python train.py --noise_aug=0.002 --input="log_mel" --kernel_size=11 --init="torch_default" --learning_rate=0.0035 --lr_schedule="cosine" --final_lr_fraction=0.1 --weight_decay=0.05
Rows from block 7 of a small multi-label audio tagger, named by matrix and row number. Rows with one number belong to one channel. Each number is 200 + 40 x the weight over its row's rms, rounded and kept within 0 to 999. All counts start at 0.
After each channel's rows are labels from the 100 clips, of 14848, where the channel reaches its highest value: "top examples" is what is common among them. Only what is clearly more common there than usual is listed. The data: struck, bounced, scraped and rolled objects made by modal synthesis.
# convs0: first width-11 conv (model.blocks.7.convs.0.weight, 96x96x11, each kernel summed), inputs 0-95
# convs1: second width-11 conv (model.blocks.7.convs.1.weight, 96x96x11, transposed, each kernel summed), outputs 0-95

convs0.37,156,170,188,104,175,166,210,192,215,236,211,263,121,211,180,220,148,233,202,247,213,141,222,179,183,211,256,221,140,235,147,204,146,167,171,185,286,143,237,181,203,203,192,206,166,206,192,214,218,205,213,202,204,180,152,205,224,191,215,187,180,209,182,183,174,208,172,129,117,125,181,223,142,147,199,120,207,249,159,116,190,170,191,233,72,197,198,128,161,198,215,145,142,181,187,260
convs1.37,127,176,189,175,220,222,242,197,195,136,224,194,149,259,216,193,142,248,208,192,208,238,88,194,226,178,233,232,226,212,169,126,190,209,179,164,176,235,63,228,191,187,199,199,256,176,198,201,173,130,120,165,211,211,214,233,196,196,189,215,198,147,195,189,196,191,195,180,238,262,210,214,201,220,201,95,235,160,203,191,269,78,229,218,241,255,181,182,220,243,212,166,170,225,257,252
top examples: striker: soft; white noise; pink noise

convs0.88,190,178,206,129,132,288,172,189,233,209,135,251,214,195,121,219,228,217,172,115,147,177,166,227,191,191,211,213,208,243,217,244,193,193,203,193,206,207,128,204,199,116,213,200,157,213,208,206,196,217,120,224,215,192,179,281,183,120,234,210,220,216,241,183,205,148,213,200,217,236,207,123,192,155,250,140,247,232,218,237,204,200,94,220,136,233,200,211,215,232,81,146,193,188,231,228
convs1.88,239,186,186,176,157,221,284,172,186,193,147,211,224,213,88,269,154,219,270,212,175,154,261,147,231,234,219,139,159,251,192,181,172,177,205,200,203,147,272,179,172,226,203,209,180,290,171,195,201,142,172,206,149,198,207,182,193,158,202,179,209,249,185,188,228,128,222,144,208,254,205,205,199,212,286,92,196,192,186,215,218,194,109,226,255,143,185,161,190,208,272,204,202,195,138,190
top examples: closed tube; membrane

convs0.12,143,209,183,236,218,233,200,196,183,224,158,219,214,171,185,191,205,168,246,206,223,166,189,169,119,176,191,180,165,219,175,171,205,205,176,174,161,185,150,223,187,225,200,273,180,227,282,175,145,183,68,120,185,228,278,188,202,149,152,194,227,259,203,259,202,212,175,190,237,202,210,149,187,263,171,195,267,216,199,173,232,167,203,184,117,197,157,221,154,205,233,165,242,204,276,60
convs1.12,230,158,123,190,126,135,137,187,216,232,177,196,177,141,169,197,194,192,146,178,174,158,180,175,189,161,175,182,213,152,218,256,167,193,206,222,185,194,256,142,219,149,142,155,110,188,135,201,238,261,205,96,182,196,167,273,211,165,197,82,161,167,184,130,235,187,190,192,173,232,258,192,150,122,254,235,162,199,182,166,194,190,198,166,148,238,191,177,183,173,199,176,169,187,174,153
top examples: mains hum; steel-like damping

convs0.8,184,246,198,197,221,186,200,130,252,231,159,186,171,209,204,182,186,135,202,190,189,224,205,197,161,173,221,214,218,180,172,286,146,199,139,185,187,156,215,169,264,211,232,155,229,189,207,194,150,149,163,199,214,173,171,212,157,215,164,105,174,140,200,329,199,228,228,204,211,231,185,138,220,284,187,224,231,237,161,191,152,167,206,228,241,252,84,182,114,172,227,157,121,168,149,203
convs1.8,128,158,221,222,175,244,264,231,184,180,201,193,229,196,208,232,205,243,168,214,202,191,235,176,237,222,226,135,265,219,212,216,197,182,202,187,201,232,246,235,105,234,230,204,147,211,170,232,208,226,175,268,233,194,261,180,213,270,260,260,98,203,205,115,185,194,189,210,132,220,182,182,169,101,204,158,148,183,102,318,190,203,193,166,140,226,203,203,228,253,189,203,202,211,209,241
top examples: thin (high-pass); clamped rod

convs0.57,160,206,210,166,197,159,257,210,201,216,186,216,196,201,188,190,197,157,230,246,201,199,233,173,110,128,165,204,120,214,206,233,133,210,188,93,158,66,176,96,205,219,195,195,235,189,200,219,167,171,155,119,229,202,227,199,101,193,204,156,148,227,197,181,93,215,243,214,197,192,237,123,192,244,186,237,205,243,189,225,148,181,224,204,216,197,162,225,195,232,196,187,172,201,186,148
convs1.57,206,200,165,196,175,186,136,168,198,186,189,168,203,259,153,187,218,185,191,193,213,201,87,184,194,164,218,109,245,185,236,166,90,167,267,272,233,179,236,182,137,145,229,224,186,256,148,190,176,202,175,203,268,196,237,200,124,225,237,216,134,199,171,149,226,215,194,190,228,168,199,112,165,148,166,148,199,156,194,311,186,189,134,197,204,223,164,150,181,173,202,203,161,195,192,144
top examples: ceramic-like damping; clipping; text has "clipped"

convs0.72,244,143,183,208,257,190,216,192,140,199,204,232,198,126,216,159,298,162,195,182,201,136,293,209,184,177,220,224,213,189,179,249,116,219,236,112,170,201,133,193,175,178,207,211,116,279,144,197,190,197,242,225,178,147,202,231,142,228,214,179,177,244,241,130,146,199,256,207,177,222,194,120,203,168,202,213,195,243,168,246,179,183,162,115,166,189,185,200,204,206,197,196,187,179,116,133
convs1.72,198,258,254,163,198,262,230,202,213,207,250,237,195,226,200,284,197,220,201,207,218,178,202,205,204,255,172,189,182,276,219,45,246,225,271,230,236,226,202,106,249,264,230,175,181,209,204,217,220,218,247,207,228,214,183,182,222,199,83,192,183,205,161,229,253,281,166,209,209,278,214,198,185,239,212,196,204,235,228,209,253,106,275,205,244,172,203,214,202,205,200,208,190,188,241,224
top examples: reverberation; text has "reverberant"; closed tube

convs0.7,197,118,178,222,175,234,197,113,190,194,212,125,264,200,197,183,180,181,259,151,173,159,213,222,134,211,197,98,254,249,233,98,166,173,178,135,190,167,190,211,210,253,235,174,241,204,209,89,274,240,215,172,207,203,137,175,200,183,214,235,242,202,240,203,253,206,141,187,192,263,106,221,197,227,200,206,217,204,161,118,195,195,240,159,193,147,156,175,188,189,194,204,161,194,223,188
convs1.7,214,190,220,203,212,183,188,149,238,232,209,211,153,207,186,155,208,135,172,203,204,147,204,174,221,217,141,223,195,167,217,190,200,158,214,214,165,180,188,176,205,181,207,213,119,196,110,143,161,211,234,226,179,173,196,192,198,160,107,169,215,197,112,203,173,186,168,208,145,156,82,239,219,135,208,200,197,301,195,78,181,122,197,166,254,210,221,185,99,181,196,139,197,217,155,177
top examples: steel-like damping; repeated hits

convs0.32,162,210,207,206,178,163,192,184,229,185,191,208,179,232,177,177,210,199,244,181,151,192,201,195,213,225,230,213,184,165,186,188,291,163,264,135,132,178,171,257,199,199,175,283,181,254,209,162,236,210,174,212,263,182,218,205,71,195,196,160,213,243,202,227,219,223,236,193,181,137,200,213,221,192,213,190,220,239,264,178,51,237,221,171,106,276,150,232,196,234,131,172,269,189,184,235
convs1.32,118,190,244,201,199,211,172,155,265,200,199,206,228,202,216,170,196,212,192,208,125,177,185,207,204,219,206,218,194,144,155,275,123,205,77,79,191,261,227,244,240,156,155,200,172,183,209,176,222,167,207,204,170,203,145,203,252,190,201,163,252,181,213,150,200,195,237,205,254,231,233,224,188,216,185,213,249,182,126,213,52,199,163,203,226,207,271,208,193,182,204,142,163,168,168,226
top examples: mains hum; scraping; thin (high-pass)

convs0.6,185,257,223,189,218,215,203,190,212,192,279,218,189,254,226,245,180,227,148,248,177,201,199,176,208,139,223,166,181,139,197,206,184,148,223,209,214,188,222,221,178,141,200,226,171,174,205,201,193,218,188,185,192,192,169,188,184,156,234,184,152,202,69,203,101,50,195,208,202,203,239,179,193,163,131,101,201,227,218,184,173,142,229,274,209,230,194,234,229,209,120,96,205,203,193,163
convs1.6,187,150,186,111,236,197,102,204,224,209,194,261,188,203,178,259,202,218,154,156,252,203,178,151,196,218,248,195,204,63,203,211,164,202,200,154,255,145,172,217,200,180,225,206,209,211,213,211,222,212,127,208,236,200,175,153,240,69,159,220,236,159,186,197,111,200,194,163,226,164,176,238,258,252,133,194,183,249,155,197,179,208,157,276,238,173,208,250,169,156,191,223,183,203,214,210
top examples: striker: soft; string; large

convs0.55,193,219,205,118,143,185,159,197,216,202,227,262,204,187,162,128,142,154,192,203,219,204,189,244,191,196,192,214,224,194,211,182,244,280,206,216,189,216,298,190,195,92,194,190,221,298,212,219,230,219,98,189,204,184,171,176,184,186,190,177,188,152,103,129,151,174,225,161,125,191,198,197,208,215,120,218,154,158,190,178,207,190,220,176,213,206,210,188,261,80,195,203,216,230,197,132
convs1.55,191,209,203,99,197,240,205,233,193,203,201,87,177,172,160,154,242,187,226,200,188,169,224,208,202,201,187,211,192,201,204,213,158,183,200,184,194,201,176,198,183,187,186,164,178,204,210,182,206,186,182,188,198,203,234,266,186,267,194,197,211,103,272,224,20,183,194,200,226,183,197,208,198,149,145,224,234,203,191,163,155,216,177,196,204,223,189,196,128,225,120,56,186,195,181,276
top examples: bar; medium

convs0.90,217,178,198,189,230,92,137,175,218,95,190,168,157,208,182,191,216,180,126,184,240,146,130,162,181,136,231,233,198,219,181,168,171,207,195,336,180,146,227,243,217,137,216,176,192,162,274,176,233,195,218,251,210,229,153,195,150,187,144,196,240,220,164,241,235,216,226,212,196,226,259,170,143,244,222,195,224,174,189,229,222,219,175,219,147,216,154,247,93,162,200,168,211,205,195,174
convs1.90,198,258,229,237,205,240,162,278,185,183,176,174,152,214,227,164,199,213,106,209,236,86,234,199,237,210,217,138,162,192,203,169,289,218,199,191,178,218,160,157,198,177,196,202,186,221,145,265,194,128,203,190,197,259,158,136,190,201,228,212,74,278,234,100,170,209,266,253,225,293,233,165,179,186,170,198,173,214,213,160,209,204,188,208,212,200,189,227,188,194,210,175,207,174,247,227
top examples: reverberation; text has "room"; text has "reverberant"; clipping

convs0.4,222,140,195,214,212,206,188,128,177,195,230,240,240,187,204,205,214,184,205,206,265,192,165,215,199,183,199,90,184,230,286,102,203,249,271,197,71,166,190,207,197,192,250,187,243,214,149,132,201,223,185,141,239,266,119,207,201,195,188,155,222,221,270,197,209,204,225,131,127,197,188,212,247,215,190,203,248,178,176,194,183,134,272,202,188,205,198,200,213,233,210,198,138,217,260,260
convs1.4,192,220,189,145,197,186,182,161,194,190,146,163,193,175,218,143,187,174,206,186,190,201,260,130,231,182,176,150,145,162,195,167,252,214,105,200,191,192,183,216,203,192,168,210,145,103,194,233,218,199,229,268,135,179,242,214,231,156,125,214,226,204,160,197,129,163,118,202,141,138,187,319,202,182,207,204,170,236,188,216,90,211,196,77,196,196,177,178,169,210,196,206,217,180,208,171
top examples: steel-like damping; mains hum

convs0.31,146,200,187,202,210,131,210,210,156,88,191,208,167,172,184,258,231,195,202,206,250,234,204,226,165,273,253,224,169,135,207,190,257,199,249,232,136,191,204,248,243,200,193,193,180,162,237,194,215,197,173,252,261,258,287,199,155,274,168,206,244,196,165,247,166,287,276,245,188,171,223,187,185,240,200,228,178,222,215,193,260,229,204,171,248,197,133,226,307,248,211,258,226,187,164,187
convs1.31,193,211,177,201,181,179,188,155,170,117,191,163,191,214,204,167,184,195,178,199,175,192,177,175,238,89,276,122,194,150,158,237,240,191,157,104,268,187,129,233,169,195,185,197,192,212,168,166,278,157,197,127,249,164,114,203,240,109,212,140,192,236,170,170,224,176,237,237,235,221,197,273,213,195,170,208,188,181,122,194,133,195,185,222,137,241,247,193,134,199,191,198,224,198,185,190
top examples: muffled (low-pass)

convs0.79,216,230,200,212,145,185,169,192,180,198,221,202,239,138,195,202,229,192,202,170,150,227,176,215,205,214,152,261,216,210,204,223,179,172,30,223,185,263,178,193,190,202,216,129,210,210,229,203,178,219,180,220,202,167,264,215,243,219,98,211,176,200,153,174,186,131,219,194,239,157,183,206,143,201,149,159,138,117,259,253,243,157,216,154,168,215,199,209,163,102,258,264,139,210,201,183
convs1.79,168,185,255,211,195,227,153,127,243,188,155,193,142,112,242,242,216,149,204,187,196,179,207,254,204,252,185,220,144,156,171,265,198,206,173,163,205,175,211,285,165,185,275,274,117,179,243,110,159,192,207,153,239,156,135,168,231,239,248,151,197,227,166,172,217,119,233,254,185,206,228,168,207,215,172,200,206,135,146,190,207,189,194,159,240,207,227,211,201,125,178,166,204,125,192,231
top examples: muffled (low-pass); clipping; text has "clipped"

convs0.63,160,152,190,197,185,222,205,0,186,198,194,238,212,208,200,198,205,196,183,180,224,211,200,180,174,204,206,125,231,231,186,171,175,148,227,198,185,126,215,157,200,198,202,196,168,194,177,39,170,218,200,241,194,224,59,212,218,225,231,216,213,213,219,206,193,202,183,196,199,196,204,210,243,192,231,199,206,216,119,200,176,192,233,215,184,215,173,175,200,233,239,217,193,179,166,243
convs1.63,186,197,212,206,231,172,140,139,170,206,208,159,51,168,205,200,207,174,199,224,180,207,306,198,262,210,185,262,164,190,156,162,209,207,84,187,131,191,198,240,183,210,208,175,220,194,189,166,197,181,177,210,137,240,154,210,216,176,110,203,178,162,211,205,123,198,175,190,186,186,188,147,234,215,182,126,233,196,282,182,212,118,244,178,263,203,198,184,211,162,193,161,201,170,273,165
top examples: steel-like damping; membrane

convs0.80,231,175,211,138,213,193,269,177,200,179,160,129,259,141,198,143,276,179,160,65,194,151,171,199,223,217,190,173,189,203,216,219,204,264,277,194,142,199,151,202,165,234,241,254,196,226,185,203,179,219,239,203,200,165,223,258,177,247,207,245,199,170,205,188,275,147,227,213,114,255,179,193,204,193,246,157,225,210,219,221,189,187,207,126,189,230,144,177,175,229,80,163,207,173,163,218
convs1.80,284,258,210,111,215,230,226,195,197,218,286,204,198,146,266,161,204,195,219,234,206,174,258,140,199,253,155,188,160,248,200,150,200,231,181,196,212,192,132,217,231,273,199,197,222,199,207,183,243,184,208,159,195,206,171,176,219,152,196,187,205,167,56,205,262,194,216,233,188,172,197,229,211,326,252,183,299,186,202,178,193,236,181,197,284,180,188,194,216,196,195,213,207,170,208,129
top examples: closed tube; plastic-like damping

convs0.35,205,158,194,166,249,183,218,208,215,217,248,174,244,230,261,208,219,216,263,283,190,244,202,193,245,200,226,173,216,139,211,128,211,158,257,232,205,197,160,162,204,165,243,270,205,101,233,225,157,205,148,151,128,133,152,215,238,91,234,185,211,186,156,237,155,168,154,211,219,267,186,228,227,144,199,189,240,192,207,200,225,204,206,165,167,224,254,216,128,206,170,143,194,107,235,245
convs1.35,140,177,200,138,177,164,245,202,201,153,206,200,202,198,165,228,254,242,89,206,231,235,241,201,259,130,199,198,214,168,191,184,296,295,187,132,164,186,182,215,219,300,254,236,251,194,145,157,225,182,166,203,226,194,203,120,195,190,188,238,147,214,175,168,286,217,179,142,188,150,219,189,207,217,205,202,190,154,172,186,103,200,212,173,246,145,206,237,206,154,260,231,203,212,216,160
top examples: clamped rod; thin (high-pass)

convs0.42,174,146,217,173,227,192,185,215,171,241,214,180,181,228,161,129,175,125,237,217,241,196,194,168,91,168,185,122,139,211,223,156,215,170,217,111,133,161,202,126,187,198,217,231,238,167,244,218,133,115,178,114,217,213,188,178,84,154,202,157,158,231,163,225,132,198,153,197,190,230,171,133,180,193,165,211,192,255,242,246,219,217,197,195,170,224,230,189,233,208,197,184,172,191,236,152
convs1.42,228,192,156,201,225,157,184,203,252,172,200,184,231,201,202,198,199,225,149,174,162,233,200,193,208,122,193,132,246,182,225,155,102,277,220,274,224,148,231,197,153,136,183,231,162,251,190,198,214,243,215,278,272,184,147,250,90,265,183,161,226,203,198,103,232,256,178,176,218,244,239,134,203,168,191,170,186,229,187,239,180,259,165,224,164,150,154,143,214,187,230,213,180,229,187,179
top examples: hard striker; clipping; text has "clipped"; shape: round plate

convs0.26,160,189,223,150,153,200,199,292,236,203,220,202,147,150,181,216,237,207,186,194,145,200,165,223,115,168,173,158,171,214,167,199,188,180,191,148,239,166,193,189,170,173,239,294,192,211,214,271,160,119,177,207,188,166,97,184,173,209,242,150,127,170,200,119,140,145,188,214,201,208,184,197,268,102,192,160,228,211,199,209,105,213,156,157,195,161,233,118,221,209,232,199,179,188,203,190
convs1.26,214,120,185,197,154,192,208,207,177,173,186,176,205,227,151,202,145,183,144,174,206,234,164,213,84,200,217,177,127,169,213,169,239,212,301,192,172,186,206,168,207,203,213,194,239,209,102,208,236,205,204,229,170,230,254,129,145,231,197,172,163,185,194,159,186,198,202,179,182,246,231,147,235,236,163,215,216,113,220,209,213,62,226,190,237,216,153,272,261,234,233,230,172,230,133,230
top examples: thin (high-pass)

convs0.34,214,200,198,217,191,242,139,237,140,209,140,159,172,220,165,183,189,224,213,103,182,191,206,142,182,197,225,220,229,214,240,233,137,121,80,205,210,229,232,173,203,214,209,207,210,225,133,196,202,197,165,231,268,206,178,205,206,114,19,240,235,232,200,220,243,145,223,192,223,128,227,147,178,185,190,193,212,243,248,207,245,241,212,211,138,198,213,191,165,208,171,190,204,211,217,204
convs1.34,226,193,114,214,205,105,274,135,195,218,93,192,215,215,231,226,172,322,247,201,200,200,236,215,213,221,154,226,137,228,185,196,206,168,227,175,236,112,234,182,205,251,178,220,205,134,174,191,259,176,185,195,168,202,214,182,244,241,102,184,255,171,245,171,221,229,156,147,175,90,167,217,208,230,224,232,217,189,220,216,135,158,206,193,193,201,233,205,206,234,177,204,187,174,194,260
top examples: small; clamped rod

convs0.13,259,167,228,193,191,220,212,196,162,233,176,156,169,230,154,194,221,194,131,158,243,178,141,226,141,128,249,110,195,213,173,214,206,158,165,171,174,188,177,195,255,157,255,192,180,205,166,165,167,201,206,176,234,225,124,213,83,212,133,165,209,208,167,156,184,256,213,197,158,132,174,163,213,204,200,178,197,222,246,216,197,226,302,182,213,151,214,133,184,147,231,189,212,72,219,235
convs1.13,175,217,217,213,189,183,246,193,211,187,197,263,188,250,219,204,181,247,228,160,204,194,245,228,114,177,271,63,226,275,243,186,206,246,220,191,211,211,185,110,252,289,159,179,113,159,148,201,192,249,198,161,183,209,221,217,190,198,254,207,228,199,204,186,238,182,153,193,209,276,206,208,199,111,244,249,176,292,165,173,233,160,170,168,197,166,149,200,203,248,193,248,158,203,201,235
top examples: size: large; steel-like damping; clipping; text has "clipped"

convs0.83,228,168,101,291,197,110,224,197,173,203,182,131,211,125,255,225,209,150,256,168,199,181,179,213,163,246,137,167,252,135,219,170,233,303,227,143,173,192,209,205,202,201,228,186,176,208,183,209,232,180,185,169,179,179,263,250,209,200,190,216,216,195,274,234,232,152,232,190,158,245,153,194,201,178,215,220,136,196,178,112,175,168,239,121,179,187,156,145,142,225,271,217,225,201,197,172
convs1.83,179,261,273,96,143,224,241,213,226,199,240,167,220,166,183,120,207,175,175,203,195,202,217,181,159,194,200,155,168,162,196,186,138,62,197,186,211,179,155,227,190,204,244,205,173,221,219,179,147,196,210,160,256,202,185,217,198,189,121,204,163,227,111,183,130,236,184,184,204,133,209,181,207,183,234,212,246,221,158,173,141,224,59,245,201,171,193,194,168,156,173,202,172,177,217,157
top examples: small; clamped rod

convs0.27,236,248,182,159,245,204,224,192,179,157,187,205,191,206,258,208,146,141,227,202,246,204,246,243,249,175,200,78,160,210,230,117,240,187,339,200,165,160,213,248,207,228,206,173,208,223,201,187,234,222,197,124,209,233,210,213,141,205,328,179,182,125,206,261,233,225,218,194,220,255,198,198,217,201,161,265,184,193,202,180,165,173,206,142,171,254,177,197,242,232,179,160,204,207,258,233
convs1.27,151,182,166,218,191,152,220,212,272,212,187,142,176,217,145,176,156,210,236,193,96,243,205,199,184,176,192,225,214,236,182,148,225,163,63,137,139,211,180,229,234,222,209,242,197,147,190,207,141,241,222,215,236,212,180,199,216,232,64,205,262,207,230,152,167,224,187,199,163,79,236,198,143,186,223,189,197,218,155,143,151,190,212,203,202,181,166,154,177,236,238,214,163,180,200,201
top examples: thin (high-pass); mains hum

convs0.17,110,145,193,141,183,202,116,275,233,231,267,179,145,172,199,157,187,204,193,210,178,156,169,216,158,161,147,252,239,164,178,185,152,167,262,284,166,204,174,242,214,166,197,221,198,213,232,199,145,165,161,215,219,216,175,170,229,226,185,173,204,169,168,223,158,192,225,238,169,213,172,223,191,222,198,208,217,215,270,329,207,151,93,158,136,153,187,196,210,141,208,285,179,202,202,182
convs1.17,221,133,204,206,182,181,191,115,186,170,241,208,143,188,196,206,182,210,220,173,231,136,197,121,264,229,212,221,146,172,184,225,287,222,206,161,235,271,231,232,191,251,189,205,231,157,167,187,271,188,210,180,228,230,173,125,234,158,165,210,150,204,160,169,218,191,244,281,290,339,176,213,217,229,159,206,171,169,213,161,214,198,214,201,169,234,303,217,204,155,214,193,256,227,198,216
top examples: striker: soft; large; reverberation; text has "room"

convs0.92,174,220,182,243,217,171,210,55,215,169,169,174,184,198,250,165,208,183,173,199,248,243,173,218,191,189,205,148,244,137,148,278,172,191,202,219,178,212,184,129,257,223,204,201,252,195,246,153,169,186,152,182,234,219,119,223,171,195,122,130,188,148,183,236,177,227,241,167,244,247,177,136,206,252,169,187,176,274,127,183,214,157,237,222,224,266,164,185,139,165,207,151,189,169,139,215
convs1.92,146,148,255,201,137,197,237,253,199,182,218,214,248,156,164,264,194,202,135,199,166,200,243,198,218,214,210,125,211,169,230,174,221,229,190,143,169,194,240,259,127,244,234,158,201,204,200,229,175,235,172,210,231,177,254,166,248,208,245,253,181,240,205,114,213,239,169,188,113,235,135,201,179,72,207,214,195,151,96,285,173,200,162,194,163,185,222,219,179,193,195,203,196,185,186,270
top examples: one hit; clamped rod

convs0.85,183,216,209,189,196,221,174,187,194,32,183,200,176,197,223,227,195,169,190,182,282,241,197,143,186,209,242,181,263,235,152,211,166,255,158,274,121,211,202,215,217,179,200,195,176,156,279,169,270,232,199,246,238,191,156,258,159,203,130,178,255,183,198,206,196,211,182,230,201,213,202,208,132,156,180,110,209,233,140,189,217,253,103,242,173,162,215,216,206,169,195,229,232,235,167,221
convs1.85,197,215,203,161,213,230,185,212,172,139,175,149,159,242,197,221,218,196,182,187,171,188,249,260,218,167,188,188,202,218,153,158,248,197,172,187,242,219,135,212,214,220,201,227,243,205,147,188,146,169,224,90,276,219,208,193,252,261,211,222,61,265,215,187,182,204,247,245,210,304,231,185,285,256,169,201,126,215,253,172,256,146,197,161,273,155,194,219,203,202,176,188,218,170,211,225
top examples: striker: soft; size: medium; reverberation; text has "room"

convs0.74,176,193,262,278,231,214,181,205,178,204,268,211,202,200,163,230,230,222,192,172,220,198,213,285,214,195,143,173,219,225,204,183,205,141,173,197,167,199,145,221,191,226,245,213,178,255,258,205,222,201,297,188,90,197,217,156,201,214,153,188,174,245,237,200,260,166,196,233,235,188,198,193,170,177,256,250,180,145,196,144,149,195,168,196,170,217,199,167,101,257,310,292,184,118,199,166
convs1.74,206,197,152,93,197,186,179,221,194,183,148,189,172,151,228,125,204,159,207,200,206,200,151,95,183,206,183,154,211,152,200,204,161,222,188,200,161,150,177,181,161,196,209,186,167,136,245,196,198,200,120,222,255,186,202,215,183,115,224,186,189,149,157,176,171,181,217,134,192,169,199,224,206,171,191,158,243,208,214,192,183,242,195,217,202,218,206,179,228,131,21,98,185,205,187,159
top examples: small; wood-like damping; string

convs0.56,148,161,191,247,147,200,288,190,205,193,221,272,239,185,157,242,213,172,203,226,200,188,203,207,167,182,205,200,209,127,206,222,129,247,218,202,200,185,182,216,196,10,198,194,156,180,194,249,293,224,198,214,166,189,275,212,233,137,229,199,190,213,203,141,173,130,204,166,187,243,181,216,214,194,303,121,218,166,204,148,224,210,188,202,201,186,154,271,227,215,201,200,204,199,212,176
convs1.56,195,193,191,132,204,195,203,194,192,200,95,157,200,170,101,201,204,175,202,149,190,207,132,208,192,163,234,149,149,196,196,155,164,171,200,156,201,165,206,199,196,77,199,193,204,268,218,165,236,151,165,199,223,204,207,248,203,213,178,187,173,211,212,199,179,226,202,143,238,162,201,217,221,172,55,57,142,187,148,221,196,177,198,166,205,232,206,187,124,248,216,196,154,201,210,216
top examples: closed tube; square plate

convs0.68,111,190,203,168,260,214,196,220,136,132,184,214,233,74,207,165,203,236,202,176,201,219,263,243,268,167,147,166,257,175,168,184,175,178,192,246,183,178,227,261,202,243,213,210,219,195,100,248,226,175,206,207,239,215,258,258,188,210,221,193,200,235,250,182,155,208,146,216,172,146,102,236,298,152,224,191,198,213,241,184,168,165,255,193,182,181,277,214,244,159,230,210,171,197,210,210
convs1.68,204,195,214,230,146,137,231,183,255,218,157,196,209,290,174,232,180,207,223,171,197,185,131,210,15,199,222,159,217,231,235,143,212,228,180,153,199,209,184,148,206,207,188,208,214,164,180,215,197,230,193,205,202,207,219,149,208,170,185,224,141,228,170,181,200,219,177,205,183,260,272,126,81,164,240,221,198,171,190,141,228,116,224,177,201,198,108,196,208,206,219,230,168,214,153,190
top examples: striker: soft; ring

convs0.86,208,165,158,127,212,203,165,198,194,162,279,206,277,157,212,199,183,172,202,196,244,182,222,217,144,204,175,233,276,169,234,207,191,215,193,196,178,222,217,133,184,158,163,175,202,280,184,204,145,263,212,199,155,201,186,67,211,254,187,201,209,194,133,161,196,174,232,171,165,262,223,206,203,221,120,233,187,172,213,260,187,165,235,197,188,158,152,159,202,108,142,185,181,183,194,74
convs1.86,214,234,179,176,180,252,179,186,252,233,216,184,155,222,177,172,223,155,206,212,212,152,164,179,221,205,120,203,173,187,219,204,198,249,220,178,185,182,171,228,236,293,211,180,144,160,202,167,172,151,174,128,191,193,223,217,187,240,212,176,236,150,309,233,214,244,100,221,201,203,100,188,146,126,151,266,224,182,172,139,194,181,172,221,256,170,243,184,75,175,195,150,144,198,192,187
top examples: steel-like damping; action: repeated hits; bar

convs0.2,209,231,176,247,221,167,223,210,221,197,272,145,247,243,253,168,178,216,160,170,277,188,194,128,151,178,205,192,284,137,250,223,128,235,190,197,205,208,180,177,217,121,180,131,211,227,255,200,131,257,212,212,158,183,232,167,187,143,215,165,163,205,172,181,154,67,225,154,210,166,211,236,189,173,222,237,240,220,184,270,206,251,229,217,195,174,163,200,199,156,147,223,191,231,155,286
convs1.2,187,208,273,179,183,184,126,185,261,228,115,215,219,214,181,270,246,188,197,168,192,197,184,214,202,82,187,175,188,139,241,189,177,206,243,107,194,179,159,194,253,186,212,224,197,184,160,165,189,172,200,152,202,221,242,205,188,197,217,190,208,287,259,102,143,178,151,220,174,210,141,150,188,185,189,239,164,185,142,154,207,137,158,229,241,194,220,220,180,158,89,254,147,212,176,197
top examples: round plate; clipping; text has "clipped"

convs0.5,157,194,197,215,207,220,204,184,221,163,196,130,182,261,219,167,161,195,219,203,115,188,154,222,140,168,158,194,171,149,243,83,163,196,172,149,150,131,227,167,213,223,269,239,193,190,158,203,184,280,204,139,210,172,203,240,201,213,247,207,180,211,188,131,218,233,197,233,203,266,212,147,208,243,156,201,205,191,196,85,170,118,149,175,190,166,154,208,173,178,91,192,200,240,163,176
convs1.5,235,233,164,192,168,196,172,194,250,234,175,222,243,268,186,192,279,220,151,164,133,140,187,241,212,207,129,141,246,208,228,196,216,222,232,176,206,196,172,175,218,197,212,203,134,201,225,196,169,180,211,120,254,186,206,217,135,212,168,144,234,197,195,265,208,204,95,233,190,173,45,160,172,148,275,261,179,202,184,167,229,210,188,216,201,154,268,186,152,200,214,208,145,233,168,174
top examples: steel-like damping; repeated hits